A small multi-label image tagger, trained from scratch.
Training: adamw at rate 0.0017, 32200 steps, batches of 256.
Rows from block 3 of a small multi-label image tagger, named by matrix and row number. Rows with one number belong to one channel. Each number is 128 + 32 x the weight over its row's rms, rounded and kept within 0 to 255. All counts start at 0. Numbers have three digits each. After the name is the row's rms in percent of the matrix's.
After each channel's rows are labels from the 100 images, of 14848, where the channel reaches its highest value: "strongest on" is what is common among them. Only what is clearly more common there than usual is listed. The data: gratings and oriented noise at many angles and scales.
# convs0: first 3x3 conv (model.blocks.3.convs.0.weight, 128x128x3x3, each kernel summed), inputs 0-127
# convs1: second 3x3 conv (model.blocks.3.convs.1.weight, 128x128x3x3, transposed, each kernel summed), outputs 0-127

convs0.121 069:210067132153127157145109151151069119100187114115120082180140108128109126156145137173155114115086082137121059135134068157145103085098071151100117109121135157134086112128140133108168048212117160134131123063144094126117137091148168123154172063173102126125146137132178126129184161142182158097161143164086148106105134140112113181102174080093115146140067099172130147124109105134119156159159
convs1.121 073:128129169146103131135154193077146127106125140136115147121148145192160094132145144111123000125080087118073134049126139141139128077117131145107082106131123071116157153123115167102106127184121120146120156106059094141120084128139150125092145151122114116124106094110141141084139130188114110161130126144121148149082134110185063205128145114105212112164148118154060106120144148132128116137141
strongest on: noisy; dashes

convs0.115 075:197122145048093114127159121171121107056169114112144162158144120140099105111105178200147108113127084127146176137107148124133113113141097104122087115141060163087131098162173114137178118085129138154102151076126164116186109138085157084118153126157078153138141165182169122170154140088117099150155088131124192145074125095109117181117148145097144156080110062130126119139088090102092196152175
convs1.115 063:095155118133192151140144145146128059047089137140146154076166103208187131130190112136131097099136150141101159128179117138099106113124130123134090206121177136164129084140128137169101144150115111062151117128129145082166113149148120124096124111170120125126134114143132165064126140205130172137115131114095138130100181137138135251123131078077113102103192087137140117160114136124137115123077
strongest on: coloured; noisy; stripes at 165 degrees

convs0.51 064:154113128140144125136113138128130114079151139098093104118086169125143094164122078151120110146094152131108147104120107044101152122154122100111123111122121136165128170151158109097138113146098110103082098103150121121098092108178123111138128040077073131225191152167143118080125135154172169151159166145075180094103142107134170199151120140102117141211128085100139132135093020091147094118116
convs1.51 077:133126162128177140123131148036151133150141120154129226090139103101088111119108174121093114057127128115100119126169129131142069153175147117121062162105132091051189161123142155172091152124129137087100132128129094157099143080081143103066108132131116082095110048219076117110185106135152135139073088126111116150109120121162135122146148101116149113174136159088110099144157138162167128132134
strongest on: fine; noisy; kind: dashes

convs0.48 056:128131128124150135183111144138148137134153144116113152136161088132138096106128105125138137098130127085166174109121104125090111158156139150150078101107128130148143124123147169109141119109100142083109118104122070119108155128172162134129141125105199143130160038075161178093131067145149137080160164146086085106105142073136155145155141000142114097137153082069146138119150013125141138105059
convs1.48 079:077086126127145183159120164120059133093137164106137067123165093147147132162119136124151129151108134149115205198114107105141072094255114111149156149130113101141090158091091145139117100146142181124121128126121197134119111143120121138192144097059178146117121117122135187132132131165076164142084144099116135123120098127116127130135128212057134090160124125169129124133141100102142123122121
strongest on: stripes at 90 degrees; very fine

convs0.102 117:165134221115233149142104141140126061071147080133126117131120130139127119142135126160137084123121131097139149133084114114109155108153124107111128153098097192135150120125147130129139109144117121157088139116150127130106095128150178087157164105101049150176236156124245080108163124151198153141133142123146111162115147127135130221120119133121183150154102120140121152127143114172158117144127
convs1.102 081:026121105102123179148125135106106154152131096078098195082093069158078099134142233117125112114164176069110150141130120138147068096162128158136116137120143130092138127072134150187150137123131180088132135136115136147107139138098156114109147117154091116103099089092165106109142102117092117119096090120080136150141128094151155125191134110228158145114136153106152102149127155194143119149056
strongest on: filtered noise; very fine

convs0.117 054:161105119143184108095140182143097101083131091100144052109078113147131127120135079114126121147103111096143083142106138073131111142117127200055123137134120168137135121180149110051108123130129150136119141128115144167088076126145132138142105090132080124169157211123128058102164150175169137141133170113144088090022112138102165137110147135161124104145127108112121135061138025144130149109128
convs1.117 068:132150128118128167128103108118105126110123097064123233097154098161107137149143186125120145107111132103106152108158097132120034099144150128167036202119124110122164134093113131170094146126135138115130076128107118151141095122047133141117058148139134124166139114246081149115096146182124146118156130142119094167063173097119152115166111068142133109127127164149148084145167138150128135139130
strongest on: stripes at 0 degrees; dashes

convs0.100 106:154107231088150127145135194143106118108187131158134112132098097213175172091125120182164116165115150068174161093134121148148122117138101108136104152120093157131127125135160135138141125132128119159067107076171145130112112148113203087138206112125098150151234127071217104110183132123138148152136138132126131118146133115125117174141163125104188132123094115092145117119117139157164173126130
convs1.100 128:085173145119118138133128167082091156127151183098097099089111119151122117149132175140116004172128103123129148135139132132134110122137113136128135116138123103139154125076130151127108111139121141132130155107058125129144117085185184105121168091119135101119120070082153107134138149130129110144120081129112150152131134136153117192134149133128183094117255150117117112143164155149117110156096
strongest on: noisy; filtered noise; scale: very fine

convs0.46 113:104135121126190137110046124128163131137162140104112138124095135136171059118179129142123173100128135000147134126128133144111130158136150093126140155109128138140135147126119125132142119139070028168129032000114129098132161140129112125143176113140107108136144118123149126083133113128136142131129145118123132137121167136137147198147126122123133126127128128119144128124131043144171124137137
convs1.46 129:090149189124131127135068116067133130115151132118117122121076147129125140134133155158085126146146128119131116129138131115142136083112138124132151120128106123116127138120130133120123134119107145134143160000134122138110144114148180114132155106108121088097068097129195104153151100105054101145047110117138155148132134117136108255130138174128183095098138133127090110133129081168165112134098
strongest on: very fine; stripes at 0 degrees

convs0.7 081:045109163137136146141160182202100171101146097068133163133062076113144045134160121133132111113103072071140138156135130144133140114137152035112114151125165133115095152134073155122191091197108109136109075067135100087166117155129136105161176126121102130134133158152172093091153115131145124128116163127147136116125128145142197151156141144067134145131078178109135135195125086134134092133120
convs1.7 063:138140126149186094126140108088127045129203166154111142157083159110143160135030163191131133157152129142151165101139176123133151166100130162149110068127078098174122147118120117089120146156141069129123244081138155165104180152174130120136104124090102147099167114109118082141159086105097133106078093091166122152136089075120133093085095117157156110085146124164108097121128112121144116128138
strongest on: stripes at 0 degrees; sawtooth grating

convs0.71 087:116133187126132141155145179166115135091170084109178128191121116131132153075125114167146076141149137113171125089127093125133144145107106097162084121115086197133123120117131124129134107114145133131131110098124107111109100129134187143137167085102104150130211159105215121125169128114227171142121162103126128149105148090103161234123164063130176217138075121112125141093099132151132165126128
convs1.71 185:084145136119121142147119175070121177119152126105122118096122105170128104179137170142124059128142089099106131140134125130134068096152124123128134128122126071126151134066152146142082128141128155147129136122104117134143125107139175119106135119134126098075083046123157128124135156117108111136087110140107152150130125126150111220140135135142211088121255148115049109141172161175127106169120
strongest on: noisy; dashes; angle: stripes at 0 degrees

convs0.10 159:093130112151115114119122112031126122187118139127134115116126152125085123129140122054129118112113186140104120126146157107122127120122115166120131121128166077134129139041129128119048126084136124113167144135133138126125161098132037211100110152155206133133100103094093193115097121141127115106133125162085095162152099140076127086083126141158107077116119123124126126003140150086132098129064
convs1.10 139:154117146154126135111108127166132108066092141129161129119139147124137138105129090115158130112107192134128121132138126123105136135120125139135096142138070133118101129154094039142173118123123137132172072132128129128130092097102033191129124115155204140197146213135122183147105138144161143138138178068139126042119119116145187092121109095136123135157128064128194155136036105121150137047121
strongest on: coarse; dashes

convs0.74 074:116099123073130159158133117129088011098134170129117154113127122144129127148117103081122092128188159071156134108082145123155101149151134131166133128162059153118144167128144089100107119147128149191108124109143132132116068129153152098146155153132069155106149126130130081013135110075141180158175138090145175163114158105196151135112143152105142187103116123157140063128059111110130172139135
convs1.74 075:067163145143112114084124051169086090116112129082135084175126123145099198133132118110148112141137192132139145181140144138091091087167132120157158169147151151188037147110092128131149144096119139088183119135123182127094143153168127154213120060110071128125192141109186160121103125148089118104129171147097130124066135070072138124167128148123110110125115123174127118119129150060128121126127
strongest on: dashes; scale: coarse

convs0.108 060:145115146119182131117111149165119132153180159214116138190133102139122150070075097134148125107093136078110138108080069108149111083123118129082104115115102195103081119156179123108131090091164118185096134116127132143125131135142190129167199121120108128175175156147150164126185179136146103157176120103125138092136118121097117191132128172111166126086120118135145113147102096238154106163066
convs1.108 068:147110130117133161138128094062123146099118098176170253114135092162096124115128124125108129117134133150088134134113099138184058125150115130149110157129157135157147113075119169166106092158158164123062121126158087120145159101128179106107048185139095114183110109207089137151122137099118129097119068124123065156128134152137162116193132094143170108087127142134124054157125169185139108156123
strongest on: coloured; noisy; medium

convs0.111 085:178122131101192188134138117139113112156161173170168125223226103162130128126111165144119116131096121138131134135121108145177087135082105135084113128113127211111117073131189075133119103116108132186159093101165130120141144141133130113136243117128132111139157174149128143091136165154186108136153110084097133112150133130119077172072136089040111102126085120122121143113091133135127125127113
convs1.111 085:086134126145110143140133165070107120106156163137132200130149130152128084122125218120124094112100081096117153107099137155125102119139147163067115104129169043081138113088053150117050127169100120135098159121128074135094127086111192118038165102118116128077104115169116133094158147147130097128106128144120090184094121089198122154090148139123184115159146129131098062161167128152140126145114
strongest on: coloured; scale: fine; stripes at 105 degrees

convs0.79 135:158091221114136160141118155147145137098147116102165135197101119224132132115125133164127121153081169111162125129105095152106098118132108126123134131140114158101131080142133121149180071151111136137129125104102111126106122145136238132149200094113122132179238136112223123135186142141156098119136140132094150116109118128121129250146140122112177138094122132110144126131112140142159126140129
convs1.79 127:076152131129130146147133168032136153129128127099122127086106120175160128157187157133110019103157128119115131115164119135140092134154109128090114134144121084144153126103133170144086121124126173125126136123094122118119105086132164127103137122136151066120071093124152129130150135128128096161091091119107138154134152137172109192159174122149226096106255129116088082144151132148131119144083
strongest on: very fine; dashes

convs0.96 083:103136135128166065155127165181137173118177130066149111122093109140129114122150137199149128143057121062148125172110120133126115146064099101141127091114115169113073138125134172109153082120066112190080088099103154127067078120138192067172158072132124147139141150152150088148190139135175142168165114115110188099087136076158183194165138133144139145126108115115137146108112133177130130117113
convs1.96 075:133136166125140079127159167066141203137143153156098155131120122120152097133110144148069144118151078116075109077128110121143112133158117116078121164128131055092160126086152188163077140131138143155075120128112092105088189115114173098109137135125160088107056055134127108200158122102167117108157118147109118119099085162140103137141135073109242119137138162103100144183154174150128132158096
strongest on: noisy; sawtooth grating; angle: stripes at 150 degrees

convs0.58 067:164183128125105085154102201084094126152116044158146131141119192123120082110136132139100125128170088130117117130221090159176130197123104117188082153146044076125120108115158126118139173171109122112081142093018109112141111136087110109162158122154145103094148125105131134204161136100139108117142130128116141088091139087167131127099149092143092173159119122115125107138084132139111151098150
convs1.58 087:177115168140134161135134134102123085112116112193127130137150243201176128054128097131097146100101077128135083050104105133114154078087099133098128119133152140106151139155122124068145144178150067101137148133129113156082128127140119125094059158061120122111117153095130130092149099184140108201152157143139129130048133105115112109037138116121182127150120137148127122158124128160158136129148
strongest on: dashes; very fine

convs0.63 100:148143147152169068157062116145147116123176130160114119100115127152150111145193122137124162065129159059156148140119141093122152145142138131112142118116095165132118105141140153109129117108094091127128083000118118100116119153145148085129164124102122098152168124112227129127140125129136136163102134148144129144094123112129138225155094134130162111127139131124136148127134000143144128137128
convs1.63 091:113099155088113162148073152106112143130106103109125119063108098115134099151111183108138128119108121145156124174141200084123152111112125088111142101165146113128135133145133153124183133151192188166147125046092145024166122109110101123139128150114088090149041113119148124132150103119107135167098146122136186105126142122166141150202120159133156194134131150125099101127130030212163138126153
strongest on: very fine; stripes at 90 degrees

convs0.119 127:149100130120125157106135084124126003125124125131129150123136134160124083145128122123128140128116066164143122130133108150105128135115120140121117141118140131173136155143006123106123138168153128109153128147129132128131154128129117130084053130134125124128090124156113150124128128118122137107149093130118139121113121126117000101114097123117128116125162093138119129188083154105100000177128
convs1.119 077:157127128132128188116128113141171131133128120134138128128139145127120142121135113146159109101106128106154129128134135157125140140128148199170130144123091122015128139165164114125119189180122124109148147174118102172100085080141134133135127050128137135128128126140098143119128118157167130111157133143104137097125179105135083122112096125134139142153198128075124222082109116089145255004135
strongest on: square grating; fine

convs0.39 120:151114131099129130149146127187119147122173123124117097125170140128145152095095214176156128107093148055127150136124140158151078078145150153088141125130122142019133075171131141161188066136100117149142131106164127084131169128089147154128172136164123148140149144144155142120148128055093052097126069113145174143133169115103070140122132145085127130007128154161151126163110119108126129155136
convs1.39 069:060138091150135056157149092191132132117116136128194044136121143082138126128128066120131169170179120171136134114112200135129201167137071138150129116133155091120099157147146110108126160099128121141117137116118094137129145128139119092135226076154159144083121154114194139137124124132136118141080194161140146122175096142150140176154132136125032141168120069091136180122111122087108114132114
strongest on: noisy; very coarse

convs0.93 156:112155156127128126128110150162111127126133113123128124134131122050148206105132165166170000150111147126048104116124127065139130124121129127152121114140132166133061129138135164110148127081120123127134158173128092148067103044096151127156119134129132176128145127139132113125155124133125139146151129137128128120142137116128119144144145086148188123128000123106128144115131212150128133139128
convs1.93 093:130154127134112103145182125154088164134141149112120134136132135115120039120157101117047115150138039141118136117130081145107123127130128102124129117116129085128143128116134135106120077141148119149050028236149132088135136191157159128114130133146125076118129098124114133107080171134122116139158108119127124117118078152128093128125120135069127111134085134133076143094122255099079122180161
strongest on: low contrast; noisy; very fine

convs0.19 083:129105105113179141154167143143148128105167142108133143141132155132135105121135134130168045140089145100166167087097121136099109073218091108115116139121108139090123114126140151163172047115180119167117119087068188108104131128136164112187137043104113167192194109132193107108196146130111113112166149121136138176108130128078131203183153172113116149128086111102128130145149144172098146128116
convs1.19 080:154123024104155121109162167054128136153138127117076134107132123165098184136161166156086118138141140148121142138113098185182080216139090113069141156090122137137135104092145158154075090071150141153117133139090142128134143130070139125089134101146132078159102116108118119101150148089147120152092085146083125133093112136172136089132153170123143104080206175062092142197131171115140101133101
strongest on: very fine; filtered noise

convs0.56 109:157139144068122118175130130107121122141140088178121210158147131121098136156118132096112119139182138099146113099111132122215096156081125129133151075175053146145164090097208141123120168136097136127125141118126108138116110144029155143137173160153109125130155125034157136149128104070119144150133148068112111125148130084158044155103128100120173123128127179183131083072099119109153151162119
convs1.56 093:100142130124125095113074094168130093097149098112146087110124097137118148123087086099142130108071179106122108148155128152030125067125142131164112176110163154144035124163028119128128167118088107134125119121128136124145127118117127119165133011146096123128173134113193151074129126137111174096139224151137190130137111148144145125138144139137083105134127100163122117122134126044144132119147
strongest on: coloured; noisy; dashes

convs0.103 093:154200151095188101177116142149146138126139128137105113114123137098149091135107118156130122142130113173077149123127136143122144128108094112129105130124056160144183097124176134128126123075142130108103114098117122093124089133146161047167163060083100139160179122150177054120196158139205147156146141098134156157075147069147169247151170127114139175148090133113132099121113130138172154148155
convs1.103 088:129105132145140117149132159110145212164114133146093196122092067090089083128123222138094117096103129109107116171131128127122108152172129086119135182095130114036162158110160156153111172125123134098057112131130122128153160120049145099097140219123134097178120085147070103123132131124177129090149122135106120091077107184133131078138137119123162175167116163108145124118139149194117092132150
strongest on: coloured; noisy; dashes

convs0.66 114:112128109137139135127018114129160128156149123126138143124140103131148115102123139142126151004128144016131130137131159127155125148139143137123144137111148131142112150128174121098136154103049077111148114042111132128111127167131132143145127137138138111133129100099143131123130083158128142139082165133114118160141156142136134150131122088129148127138159151129120141072141000144172146138132
convs1.66 076:107133183163163098139049116065163097082138125119123115134116135125140133148097114121120131117107144108127091122148065102113153100101175072135143102133106158100125138135100072119127089106151154135134114046128141145149126128061097131111110115101171128124134091112131219106158085165119168066134137090139130128145052123122140144097118159085136115145078127169132125176105000113145117170113
strongest on: stripes at 90 degrees; very fine

convs0.30 088:182177162115172111137121161156161116075168118138122100110112118105137103136133115151125086122121055150126138144069117129119157136128074088112133123126083135161180119130124112127178076147119110131093102088141151128127079128145198053151214048086079133120186151125150073124151139133187145163123159130153123130065169090147137242166144131108139161136103143139132127092106104145176124141142
convs1.30 067:149128086085137126224128184104141175189084136127128183121108068078117077142141192134118116073118149082114147132082090120113112131190172121083101168092127116030163135082136145134145166103148149146080122123123116111175161127055128120108119202188114115142092128139090106142136150099131162054142105117076113128111129163130144080146134090151133161140096147127142129131149128176109121134144
strongest on: coloured; stripes at 0 degrees

convs0.87 078:103186093141062120120099128079121127125079116145131154106125094125108096113110083082130148157165060149143129068155077104116113158076111144211040124160153091170119182130129132077103156118109128125104137132109116106138111139108088115145102103113121127074114080100093120181129101143111174147120115139130096094108179150179161071188142088150118139183128094064072126050151164115098127125118
convs1.87 082:207093160123121122133128104128140095118100110151119091156145196124201128085124105100132136108099097121111075108084092110162166036075073119187160100119114137086132157160106097064184142162141130117163121146138106140101081155132109167143068150053153133076150142115131103085132114176114153153108165170118123141092138123055120088108115111117170183190117085152132104125113113153135130117180
strongest on: very fine; stripes at 90 degrees

convs0.123 098:127104230145149148126141141201127126049162113094131088138085126138134129191159108122127130139119129121174116150121120150038164114133128113142127130098148179127131172146080106128144109154116112141131106124100082138135118146206155117100148081092108128167220200147213111113139133133188167112134193135125153122114109143145204219113137134126130126135124114067135150111137127111132113128134
convs1.123 065:115132098166153143154093059153171119121124139078155104111089124127106165128083178132179105135181143105161109132135187090140154161127165155152120082142086124148127196138117103158141131077115113091160110153167158157107168124080145135116095102125071109083160136159219148109112164159081165118105166098176173094167126088123167179149139124144105090125137073160182134092044149085126115101091
strongest on: coloured; noisy; very coarse

convs0.83 069:128098145126144128195121114144091148113166126104129123177169127157114116133134188169120072181114167155129153103091144127112129079137085147142062164188094168093140124163120161042115061076151165159115112117161107114098083131167177120140112082135164125161154103126144153113164129182150111042163096144186131163073139099117149140162152117096101149127086103132126154095148116178118075192160
convs1.83 063:044123123134169096162133164099011089116116117111119083100158106150118119136126124110131112122110118127118149138127101127094131134222073095082158150101084139101086119076135189127127076152147165128173161145116139136159051127152155182150169120119101143065111137117169162122145118228151140131060123117069154160116125125131136113171131149058147135154156101150138101128138107148150130144122
strongest on: stripes at 90 degrees; very fine

convs0.57 131:009112123163102088123075161131154118141106118097160099110101117128140173101119128072149124099103175071138123153136134117131129130142120115096188115089153128135146132058177102128152128132061098128125089128147143140118126128104152139080125139147131134121098106120077126000117118152102143121103174162132101150130117129103091056137136134143114104140146144167127147056111134101136169071033
convs1.57 095:141130131155142097120095105164137126112153094047126114137123129141126155115148076117159118168130191116103103130166076101096139098129104091134109163197053172188067172179091067145180080117090129118148047120146146128126113125111119133153083122130169136178138181131128119167093107145147135153175174011107114039125144146138134101139106140127131108131122104132138131124093114099186124113127
strongest on: square grating; stripes at 90 degrees

convs0.91 134:147113146111043121115133141128129033119128106137140138165105125135118124088071109110128132133118102130147135104136119137132137107126143133142113132125129111197124147140004130119124136130128126104136128136055128128129159128105120153100078143128141134133077094086089156148128117120130127112176108134124121137126113128130000123136120115123151123134147143113120133208139126142118000205153
convs1.91 080:143124120129126168085128128142141036082094115128131132107145128153114180106072111145122131075162128128150130142138139121186150158132138208132124080146102196111151121168134120131146112152128133094223134157119128169070093123162131134143128095107130122122134136126104199108128095143137097130128098122154100131128152095128099137128127119135079144112171122098184206103128126085177255057128
strongest on: square grating; dashes

convs0.9 114:143105132115103104120121215129137170118143120146000151135062161132116139131140098158127137147133145094136145021114136171124126125123114101166065123186104125150142121193070140150066127110137140138081112129098142138140107137131169120146146128107119126143140120054133122194144126103126128129183099117115133160110077118131161139184145136136127136160132063096133122064141101217147132133161
convs1.9 104:116116139122121129097125125182110152126089115128112105106119125129135200125132112170207075142097174125106095142136112103136156113135110093156198160059124148157122152148115104126171119113139121141128108128128176104127142133138110106216085125137107173144136131051161112139070125119117135116218176132148141130139083171096155105160118115138081141140127124158113109025099126018089126057136
strongest on: noisy; very coarse

convs0.35 076:202104144164163148112069105126099173131154100158103119136106128144125104133141141136110147041115099055170092135107124155150155110126154141140150172124130117124106152140115125121161126170104111118131155034106123123127138082093065152147134102125126107116144150044148133148136092127173144093139155134113087108177160120124120209119097099144137144134105157131112146116149000116181137104171
convs1.35 093:151163117142205110122083172055155112118108117141130124207124151127176110185101125082128098128109106136154096053116140108155129162137148125111120046096131162120150139117116158114139111136181122138162149070052109126144117118118083116129109125134113116128074108094164175102135124169148153090158144132165087150148014116132136150116040116134125088105134104156118133114111061107064124157099
strongest on: stripes at 90 degrees; dashes

convs0.80 125:140127090124186158122000146132153130145134127128113122122122131143135119112163134148127152093128150000139140126134152128139149137137147121128135128119132128136142147136135131111130117122020010141133074050137118121116127150150133126131131107126142108128139140118133143136139117136128142144075147137126133142126150137141132154148115114124136124130128146123128127109136015143169126154140
convs1.80 101:093164224125135109119000116117118131137127133125104115126059142090120146137113136161127138147151136098131102146133072000127141103116141114128199092141122127115107129144132108111120100136082162131126142058134147131140167126132131129120160121109140135106096125128161117132133089115061122150089128114172182138142127138127134181123130185089169095121098139142098115212128066138136124160111
strongest on: very fine; sine grating